python train.py --translate=0.06 --channel_attention="eca" --depths=[4, 4, 4, 4] --stem="deep" --avg_pool_shortcut=false --lr_schedule="cosine" --adamw_weight_decay_other_params=0
Rows from block 9 of a small image classifier, named by matrix and row number. Rows with one number belong to one channel. Each number is 128 + 24 x the weight over its row's rms, rounded and kept within 0 to 255. All counts start at 0.
Before each channel's rows are labels from the 100 images, of 14976, where the channel reaches its highest value: "responds to" is what is common among them. Only what is clearly more common there than usual is listed. The data: histories of elementary cellular automata, time running down.
# convs1: 3x3 conv (model.blocks.9.convs.1.weight, 96x96x3x3, each kernel summed), inputs 0-95
# convs2: expand pointwise conv (model.blocks.9.convs.2.weight, 384x96x1x1, transposed), outputs 0-76

responds to: 100 turns on; 111 turns on; 011 turns on
convs1.36 [114 110 104 102 100 119  93 137 192 144 124 137 180 151 106 161 100 145 124 127 157 125 118 131 114 122 153 180 129 108  98 148  91 131  99 207 129  88  93 105 137 126 148  97 116 118 126 181 118 110 143 116 131 132 121 107 116 144 130 130 118 127 149 146 141 148 143 143 103 122 103  88 121 111 158 141 117 104 153 129  95 131 135 136 137 160  85 136 138 118 163  97 110 149 167 111]
convs2.36 [185 137 131 155 100 110 115 118  87 125 119 101 115 112 133 117 141  61 111 119  85 132 104 123 117 151 108 151 116  92 104 146  78 124 144 110  95  93 134 136 111 140 107 144 112 143 153 138  76 109 145 150 144 144  86 117 112 134 105 132 133 108 134 139 114 120 106 139 110  99 135 194 100 149 115 117  91]

responds to: 011 turns on; 101 turns on; rule: rule 172
convs1.19 [109 152 135 106 146  89 138 120 148 110  95 139 146 117 135 100  92 139 123 125 140 106 167 144 119 109 143 150 163 123 112 146 165 130 144 138 185 135  97 126 128 113 184 128 135  86  90 103 118 120  94 121 139  87 111 115 129 176 115 115 111 120 135 131 105 115  78 183 113 117 161 116 112  92 181 119 125  62 137 142 140 113 107 140 136 131 141 128 114 138 143 135 114 148 133 181]
convs2.19 [117 110 156 176 121 155 148  88 126 114 137 135 186 109 128  71 104 116 132 145 167 150 126 142 129 129 141 126 127  82 124 149 124 151  97 107 102 119 136 150 138  89 150 137 143 157  85 115 114 142 121 103 153 182 125 149 120 127 141 113 139 117  87 134  85 145 147 132 100 135 107 175 102 112 147 174 121]

responds to: 100 turns on; 111 turns on; 011 turns on; 110 turns on
convs1.66 [150 107 180 146  97 133 132 129 109 150  78 106 137 178 156 114 156 115 140 157 143 124 110 113 139 125 127 109  96 106 128  92 141  97 130  98 152 144 129  99 159  71 133  87 109 148 137 118 113 117 121 153 114 151 138 149 121 132 115 119 132  91 119 120 121  75 121 113 128 128 124 149 107  87 111  96  80 100 150  96  86 152  99  99 118 166 147 131 123 131  90 156 112 127 160  95]
convs2.66 [136 134 147 113  97 146 117 162 112 144 110 141  74 140 191 133 124 145 135  81 137 141 160 151 120 143 117 177 136 130 149 119 115 124 116 159 181 102 155 107 165 162 147 152 149 133 153 151 170 141 113 118 102 122 125 106 108 158 122 131 139 145 138 126 157  85 101 137 189 153 183 102 135  85 121 123 133]

responds to: 100 turns on; 011 turns on; 010 turns on; 111 turns on
convs1.57 [125 117 117 115 120 179 148 127 194 125  78 155 143 134 120 182 122 104 195 113 105 105 106 115 175 141 134 145 122  81 128 145 132 128 105 116 116 145 118  91 122 157 127 158 120 115 117  94 115 105 126 122 121 121 104 135 155 131 114 156 138 103 145 120 138 100 159  89 122 109 129  77  99 113  99 133  83  97  81 112 120 132 149 117 131 104 104 126 129 131 120  81 105 139 132 135]
convs2.57 [130 101 111 151 148 110 119 141 144 119 118 150 107 145 120 167 127 114 118  93 144 133 138 169 128 150 108 166 158 106 113 161 136 105 139 134 139 130 148 147 117 144  98 133  93 144 113 134 208 167 155 144 113 145 132 180 152 123 123 151 138 200 143 129 143 146  82  78 119 130 122 140 162 152 117 132 115]

responds to: 101 turns on
convs1.34 [120  81 139 164 125 127 171 146 110 165 157  86 157 144 116 157 106 132 135 123 118  97 161 120 141 142 141 114  94 138 126 101 117 145 128 184 100 144 142 136 124  76 129 110 120 130  89 153 134 131 181  99  98 100 135 103  99  93 128  87 115 125 156 115 135 149  83 134 164 103 130 106 155  83 118 143 117 143 188 139 127 103 142 103 125 130 127 124 133  86 147 125 150 124 130 143]
convs2.34 [166 134 169 170 133 115  84 129 111  72 121 124 188 106 132 126 121 132  65 122 142 189 137 133 166 122 127 188 119 142 110 103 116 131 115 122 164 137 139 125 122  86 138 156 126 134 119 158 105 119 122  98 140 125 133 124 152 123 117 140 117 158 121 110 108  96 128 136 112  98 115 122 125 124 146 116 167]

responds to: 101 turns on
convs1.94 [ 97 106 144 151 122 110 104  89 129 107 140 157 132 105  89 114 108 143 108 126 154 118 123 135 106 125 129 106 122 139 167 175 135 152 135 125  88 117 114 147 147 162  92 125  90 178 145 134 114 173 137 115 149 116 170 155 143 149  90 141 119 120 127 123 155 144 105 153 128 139 181  94 118 113 169 137 134 131 166 104 181 127 149 107 136 119  67 134 127 144 114 183 150 116 124 125]
convs2.94 [111 101 103  98 160  89 131 114 129 101 123 123 154  93  99 103 115 142  88 148 108 127 174 147  96 104 130 107 147 146  94 132 105 117 107 126 144 130 148 118 115 104 118  98 118  98 124 124 138 164 145 106  74 195 122  87 112 109 126 125 159 118 111 135 186 139 128 102  80 145 131 158 132 139 124 166 152]

responds to: 011 turns on; 010 turns on
convs1.10 [116 128 124 124 123 135 157  86 133 131 112 118 168 144 163 122 155 126 210 121 120 114 142 146 124 139 120 156 102 120 138  71 139  96 112 118 106 129 135 117 143 165  92 119 102  74 124 111  99 190 152 150 159 131  96 125 138 135 143 135 120 132 111 115  90 113 131 126 139 171 140 149  93  83 144 132 109 104 124 115 130 119  99 159 168 123 134 149 172 110 139 148  97  96 114 128]
convs2.10 [ 88 106 145 102 124 111 152 142 120 120 102 102 129 144 130 126 120 133 105 133 125 119 158 109  89 129 120 105 123 140 132 118 200 149 148 115  96 124  79  77 141 152 183 139 130 137  64 108 153 126 113 141 153 161  88 144 134 126 139 171 163 170 124 109 152 144 159 113 134 113 112  79 129 150 127 150 132]

responds to: 101 turns on; 111 turns on; 011 turns on
convs1.35 [118 107 108 120 137 133 181 153 103 192 101 132 104 113 152  84 151 190 173 105 147 135  99 119 116 152 111 141 134 124  85 124 139  96  98 149 119 128 126 133 173 136 140 101 140 163 144 126 107 150 115 121 104 146 113 119 139 133 171 164 134 133  93 125 168 101 173 114 143 138 115  96 121 119 156 146 126 120 135 119  91 108 146  87 155 110 115  85 128 127 141  92 123 142 117 145]
convs2.35 [112 121  93 104 181 126 113 150 139 123 127 115 112 114 114  95 146 173 133 129 200 120 138 101  72 110 125 135 163 121 156 134 132 102 114 128 132  92 175 172 169 127 102 107 116 151  79 140 161 108 127 117 154 102  97  98  85 156 148  71 159 100  98 112 121 127 143 146  95 116 161 108 101 164 115  97 160]

responds to: 110 turns on; 111 turns on; rule: rule 203
convs1.23 [125 157 134 107  97 133 122 111 165 122 107 104  96 157 113 130 143  89  81 124 138 140 101 140 121 144 148 129 157  96 144  99 130 142 105 101 130  90  97 122  92  93 133 117 127 121 147 134 114  94 125 141 122 147 109  85  98 157 131 102 145 100 107 142 144 109  90 164 113 132 127 118  80 136 164  80 139  99 130  83 171 133  88 115  86 115 113 114 106 165  78 112 100 121 118 120]
convs2.23 [ 95  96 146 156 143 121 112  97 201 126  99 100  92 145 143 126 130 113 161 123 184 111 154 107 178 149 154 101 100 150 129 147 100  92 183 123 117 152 162 156 120 116 118 172 102 149 144 121 142  96 104 117 112 140 140 140 160 118 129 136 139 177 143 120  92 132 112 169 168 132 141 111 129 143 106 124 100]

responds to: 101 turns on
convs1.81 [120 136 159 140 113 109  99 119 110 142 150 151 141 117 137 103 100 154 145 120 136 117  82 126 117 173 113  86 131 107 185 150 143 117 115 171 116 104  91 124 122 112 134  85 117 155  95 186 140 138 101 128 135 129 104 136 123 155 103 140 127 143 106 127 102 160 162 177  89 132 139 114 136 111 158 108 154 155 150 116 130 182 140  91 136 130 184 132 115 101 102 156 139 106 146 125]
convs2.81 [ 99 171 128 112 118  69 113 158 148 116 142 167  78 133 119 108 125 119 127 119 134  93 152 153  90 107  91 124 119 110 131 138 113 115 145 132 129 161 140 108 137 147 146 136  97 148 133 133 123 114 144 148 124 154 144  79 164 163  90 143 154  97 132 142 111 155 139 136 176 112 119 131 138 110 126 127 110]

responds to: 110 turns on; 001 turns on; 111 turns on
convs1.5 [139 125 154 133 131 125 170 125 149  87 172 135 108  98 158 117 114 111 137 124  72 159 110 132 133 113 157 182 131 120 137 130 127 128 124 118 109 124 129 123 112  90 100  88  97 147 132 124 162 163 119  76 115 143 117 101 151 147 168 141 101  75 111 125 103 110 136 137 140  97 113  87 137 105 131 114 130 164 107 122 115 123 179 171 101 169 118 103 109 133 136 161 111 149 158 105]
convs2.5 [162 126 168  97 145 108 128 121  99 191 101 118 105 131 115 142 127 123 147 113 143 108 153 109  77 122 134 106 112 110 133 158 122 135 138 111 120 112 166 140 168 103 127 172 134 133 126 126 111  86 163 138 127 126 110 154 132 133 109 137 115 144 144  94 154  91 141  75 111 123 139  94 110 143 119 135 133]

responds to: 101 turns on; 011 turns on; rule: rule 40
convs1.69 [107 107 142 143 117 129 154 140 156 139 120 152 117 146 114  66  86 198 133  99 125 133 104 101 115 123 157  99 184 167 134  95 140  99 117 108 100 109 137 111 118 116 126 116 162 157 112 133 102 201 111 138 109 141 109 116 120 142 111 156 113 123 117  73 154 147 141 101 127 160 157 137 145 116 177 102 121 136 143 144 138 112 124 103 149 127 139 143 130 124 118 112 103 171 122 130]
convs2.69 [152 110 117 153 108 103 147 138 140 127 110 141 160 115 150 117 141 145 100 138 101 118 132 137 108 154 118 129  83  93  99  77 150  79 122 156 155 134 117 118 173 141 129 114 143 161  92 158 122  79  92  82 135 131 115 147 135  92 113 183 149 125 143  96  81 103 165  96 139  88 160 154  94 151 124 143 145]

responds to: 100 turns on; 011 turns on; 111 turns on; 110 turns on
convs1.26 [ 85 155 132  70 111 126  77 107 136 141 143 139 131 109 126 148 139 148 135 139 129 140 146 138 170 173 136 126 169 163 139 119 126 164 124 124 148 126  95  99 122  97 111 148 104  77 128 105 163 143 144 154 121 175 142 136 122 119 109 105  96 140  99 124 169 153 139 107 169 104 100 143 137 119 104 104  91 152 103  81 116 144 144 133 100 153 132 172 137 113 176 139 122 129 138 108]
convs2.26 [149 124 129 118  95 137 109 133 122 101 151  93 114 120 136 175 176  94 170 128 138 154 102 121 140 117 130 117 113 181 114 131 136  92 143  95 130  89 125 132 136 132 148 126 158 127 120 104 163 156 100 111  74 135  95 157 144 141 146 133 103 116 143  87 116  94 148 121 139 129 126 107  99 124 137 116 153]

responds to: 011 turns on; rule: rule 13
convs1.14 [152 164 116 114 143 134 167 138 161 112 156 106 133 135 106 137 112 149 172 130  99 137  61 111 134 148 103 139 128 149 121 147  91 132 143 128 103 123 148 138 128 107 116 154 115  77 149 151 119 140 165 159 147 159 113 127 142 147 159 114 130 126 123 107  97 126 133  96 173 134 168 120 101 101 140 184 136 133 166 129  99 160 121 139 152 128 103 132 135 173 121 126 131  95  62 109]
convs2.14 [113  87 132 132 119 139 129 143 135 128 133 143 131 132 123 143 105  92 128 109 132  85  95 123 138  65 106  71 128 151 120 125 108  91 146 128 136 142 148  95 145  96 132 135 161 140 105 137 156 149 123 116 117  85  85 158 100 120  95 101 109 131 167  94 100 127 135 112 110 160 178 135 105 169 119 130 134]

responds to: 011 turns on; 101 turns on
convs1.22 [121 112 134 158 110 106 111 106 105 114 128 165 109 144 139 103  81 141 152 133 163 110  84 142 137 126 109  64 121 151 128 141 132 114 151 142 127 139 161 150 123 133  94 120 154 131 135 115 144 114 112 130 125  84 100 123 114 148 128 144 157 177 134 163 137 115 122  75 137 175 129 175 139 203 105 120  90 132 123 139 131  64 146 122 135 128 122 146 142 149 104 134  99 104 107 116]
convs2.22 [124 113 122 145 158  98 167 102 147 170 115 145 122 144 121 131 123 167 101 177 103 122 168 144 101  99 157 122 109 115  98 159 140 106 104 124 122 140 117 105 120 114 147 157  93  97 125 147 127 160 110 144 128 104  88  89 115 120 137 141 137 135 114 178 115 128 105 102 137 148 130 112  89 177  68 178 149]

responds to: 100 turns on; 110 turns on; 011 turns on; 111 turns on
convs1.73 [ 95  95 107 166 127  98 130 134 138 126  89 122  93 143 107 137 121 103 117 121 123 165 132 109 176 164 108 106 144 136  89 142 142 127 158 114 123 111 138 108 136 107 135 151  86 131 157  80 177 111 154 116 129 114  92 151 163 124 130 137 135 123  63 135 125 191 101 156 127 132  94  86 121 144 113 157 143 142 105 134  89 121 154 126 122 157 102  74 131 121 116 130 128 153 123 126]
convs2.73 [157 132 171 121  99 143 104  98 138 105 136 116 114  95 105 134 106  87 145 161 155 149  97 103 142 115  95 140  99 130 166  95 134 100 169 154 135 118 124 129 130 146 157  97 137 107 143 120 124 135 125 121 114 131 142 126 155 113 129 121 131 101 145 120 139  92 158 135 131 152 159 113 159 108 140 132 111]

responds to: 101 turns on; 110 turns on
convs1.9 [ 87 103 124 142 148 118 140 117 114 118 155 185  84 120 138  99 113 118  84 121 149 116 111 120 142 122 141 117 115 109 117 136 170 160 157 153 119 124 153 149 133 152 134 120 131  92 119 151 171 179 128 148 131 162 114 126 113  94 196 110 105 104 157 145 102 141 122 121 114 154  99 111 117 141 106 138 112 126 122  82  60 109 141 154 149 114 132 149 126 147 171 131 139 103 160 104]
convs2.9 [ 87 125 111  99 157 111 136  99 113 136 154 156 148 153 141 109 126 133 134 172 142 126 100 127 151 163 153 155  84 136 137 129 158 157  96 128 125 184 122  96 162 107 133 144 199  58  95 112 123  85 124 131 130 113  87 114 111 125 112 115 166 136 161  96 114 129 134 115 109 143 158 128 132 143 127 105 109]